Rows from block 7, named by matrix and row number. Rows with one number belong to one channel. Each number is 500 + 25 x the weight over its row's rms, rounded and kept within 0 to 999. All counts start at 0. Numbers have three digits each. After the name is the row's rms in percent of the matrix's.
# filt: filter width-3 conv, dilation 4 (model.blocks.7.filt.weight, 384x384x3), inputs 104-129, a 3 kernel for each
# gate: gate width-3 conv, dilation 4 (model.blocks.7.gate.weight, 384x384x3), inputs 104-129, a 3 kernel for each
# out: residual pointwise conv (model.blocks.7.out.weight, 384x384x1, transposed), outputs 308-383
filt.3 097:458542509493482517478501502496518516508481506514492497533462482561511513507524504478510471507476478507477476516463518487473513520494465534482520522518492582464513506525452508464508579511494527540506482494502485447497493527490524513551
gate.3 102:477530509481506510508474516507489487476473508541489492516508482451487507501508482455481569463502482498507461481503500521527519499455493489511512502494507465500452500494485500482526461480495506478502525514496505532480511503517481487450
out.3 096:522515517486445541519462509491477537516500515505496471504554506482546494480454503484485515494478486535483481474487512493496507490499478513520522491475478500558480486467538492548515479481492512508491511496493504435510519510519511
filt.4 099:504509460490520495522475444496561468514484499530565542506496504511487481494502495488468524470515507491526570487527467522509496511463487491536461545553480507469492529496490485503495509513563490504507536542498534503526460508543474490486
gate.4 101:477517446497516469476522489498519464531551511481512495515504487543540515510504454511517520501501485502504490519520528521485503498520507524473483508513503550513461537504501492498496467520515478488484486482482534499481498526494538521519
out.4 099:510466513504548486535443491531476521506470433501494482507513498478505482481490526493511497516479505523504452490461458486482513490522484471542461487520520533490511503519500546493502517489479475528512528489486501538484444496489524
filt.5 101:488506507497477488480538492507525471485471490501450491473496528500511526499465465471518509523485517530511519516455523544537525510472525492460499508459508492449478477461507502517537515452492502510468523503528533500561535504478482466491
gate.5 100:510491507480452519518469517498467448481459519475466473511500508507497527483531491496480484471522476488529518479480531495534521481500510474521478511555515523494503453495501500497475500527522485517502488502481479483489544473517505525564
out.5 108:501552535490502485505502531473514494510500522500472496456536550496510540492462502492495531460498520495520529513518513495466514525468468427508516523503497486501491481522503536501523531514492488497514528530464520481505510517477514
filt.6 100:531479458465494498521489472473522501524526495488525498468512500530515467524514492497528466446492446502525474537551514529592500515481524508532529500519499488539490517479504486462489512538521499494474529451494472537501537551523535476492
gate.6 101:506446498468480457495542511499463496488503532538489498507487519517517477473483518503515480528532472486495500468470577513515490493485477481463507502520505510513495489513492498529518493479470500544487547512505479510522491485504522495548
out.6 101:518469535505532430529473488499473549477504514484504547500480532529486528489476518507551483476474533511468504507467477493511521528508460446499466495447477497509530465489502489475519487505526509497510454465493534494520527504502501
filt.7 100:538427496491502525497529481510465507490467491485497518504492484490532515498467491469516516520509521534523510504498494481483485486517520502478501495525506501534513491485466471492478520536534505435485463529542505539520520489476507518510
gate.7 101:554484480506520521476536500486509480473492488506513483526504476502497483452497497497481454485497480490479499520520494516449520492519497522464510523482536476452512489486492430467484484515516488543489531494497420447527501522483500521514
out.7 102:518479520468476464412507429460530436473502502533511491523504540521529470466520498479451511504468509517544509532492502504462487468503493489536522492492518483511474517519473555487518499482486503508494550466491464514466494475491519
filt.8 105:506501503481471442504480493493507502485498473463489471510474525525485513487548524553496458538488539484507492507476495475512567537481488518484489459474507499539516503501501524522495516476469489497505497475492455431513473512453500483534
gate.8 097:531537474488457504488510537497530471486507508547501463496484470515513509491517525435484510483516489465505503503534498512487517537428520486483496479474520480491460513536500490490502520513473508480531497514533488518451472536484480526533
out.8 101:539498511477524495526457496460493560507491521485502450449466536537526493467501485478495499567485502505499476502489504498493501484518447516510508511500493463496489477462514453516505486477519510449472490513474493540489485475481522
filt.9 103:498508499498498485510501488471496513465518501489541488514566503473486514536477497483522523524532455545553437475508551520476495481501458493499483470491480481505531504560531491482509505534503519477507483493497481518536486508496509485478
gate.9 100:466480473504479494501502513486483509510513510494460504487493471491514528509527517541468517470530508522500478480457530520460455502508503474520493470462529487509535531468517511490484532497497512484485545531458502514510521495502460504497
out.9 107:490497527484535493538497528543463532530543517461521514444475496510508459495488518471535508499517483456465474511509508479480498500495494490540513504470474492550534520472508499531522495454505512472491483478476536480501565467503466
filt.10 102:523473477556483492493516504485496510462520455538514518493501477486484501494490516515510515509514554491509479490519534497490492526472512474440469490504488505510518485487517523498525480497495495523470513536498472527534480485530429538509
gate.10 098:513488532476503478499473486493476519483500499520468510471562502511533474517479473502514507495529463506500446489505507500536505495520523463452539496511496478484513524504506451482504481489487469519520532457482470503477493495509469508471
out.10 100:508520494504496489509521523544488490458485518512531474512517456495485519501523510511469459474534496440508521477522462479521503516479499470476473488508542495526452497469492518565515448481524541504500484486494488510501489514496449
filt.11 102:510478532528512473532518501526455524477506512485484510513490544516466508511536499568479520496481477447484498484553499528489488488551527504507524512461522464524520477539500529498537511519532559538493512485521481491499466518540480522496
gate.11 097:492478519471477496474475499476509521480511507488528518479502521488501595454517514445487496507523543497457555502464500435481487544482494526518488532468496513486515492503524475540507501511561471528486549517512485476478505453528513511496
out.11 098:520454478490490538514452460488486484507463523494528530508489526544488522460468526501543486473530546484487498501515447500496546511526497523449482488508500488430505487525480495499478498483486514514500489528525500517505513514499476
filt.12 095:490483533497528540465516498432490480479499495546502509490514526525521538507488481505460503514532522508470499493521515491515507529533474521514528495503499495543543498518535485445502523453532503496507498504523523544471490467485482468495
gate.12 097:489545542511523516531497503484521516511525501514441448497478490484527519478491500492483480512554458508504466513489487552505517495516514511497502507503456468558504496513521491535520519505507458492479508504529532470463493477466498502509
out.12 091:471460537490493491480501480460490530503485489490512530527506449498464471474481478435508562505488468487519503495531474529480519509494502497480549473483549516406527536511497527490523475514496441482495489488476492512524497525487481
filt.13 100:511480467508524510526451483501481488518563503519489476492482513493512508528477491472508491496523497529504493514457490492516495484502467536522496478463518510485498534467483483527499499478517466489501531512524436448507517464478490479511
gate.13 097:465492478513482465511474512507520497527494475505530537517494494501512486513524537498490477501475494513527500508530502523531507493508495502490495454504500543421481442440515533527549473479488523501501519484498555514519496473465534522510
out.13 102:468498501452469526507530482513491507523489522479480459534486506471479499523528498485538505518531517493559491470539503479500509503496531491537459587544512495513496535455476494494542527499489470497493513472498492473514493465469431
filt.14 103:505442514456524486473499520491526491516475476498564503494499464500459501508502497459492490508527554544483548462480528569545499497493509479514498497511550481525473503498483508513521508473524487507503476532480512505464517503456484542513
gate.14 099:500452513532458532508506557477483491497506488483490512496506524558473502524510475471526543492561513503465481511503494504500501497458519504490504536533463498509426489514514561429471489485481495515507541493501464506510514523502472552476
out.14 097:518504529510509534483496506532502488518468556510493527530486492469492486473502517462504478513501496495471504546473534470527520498499535484496497492514484494490517499486496540477510482516529520474515482502516490468507484496517473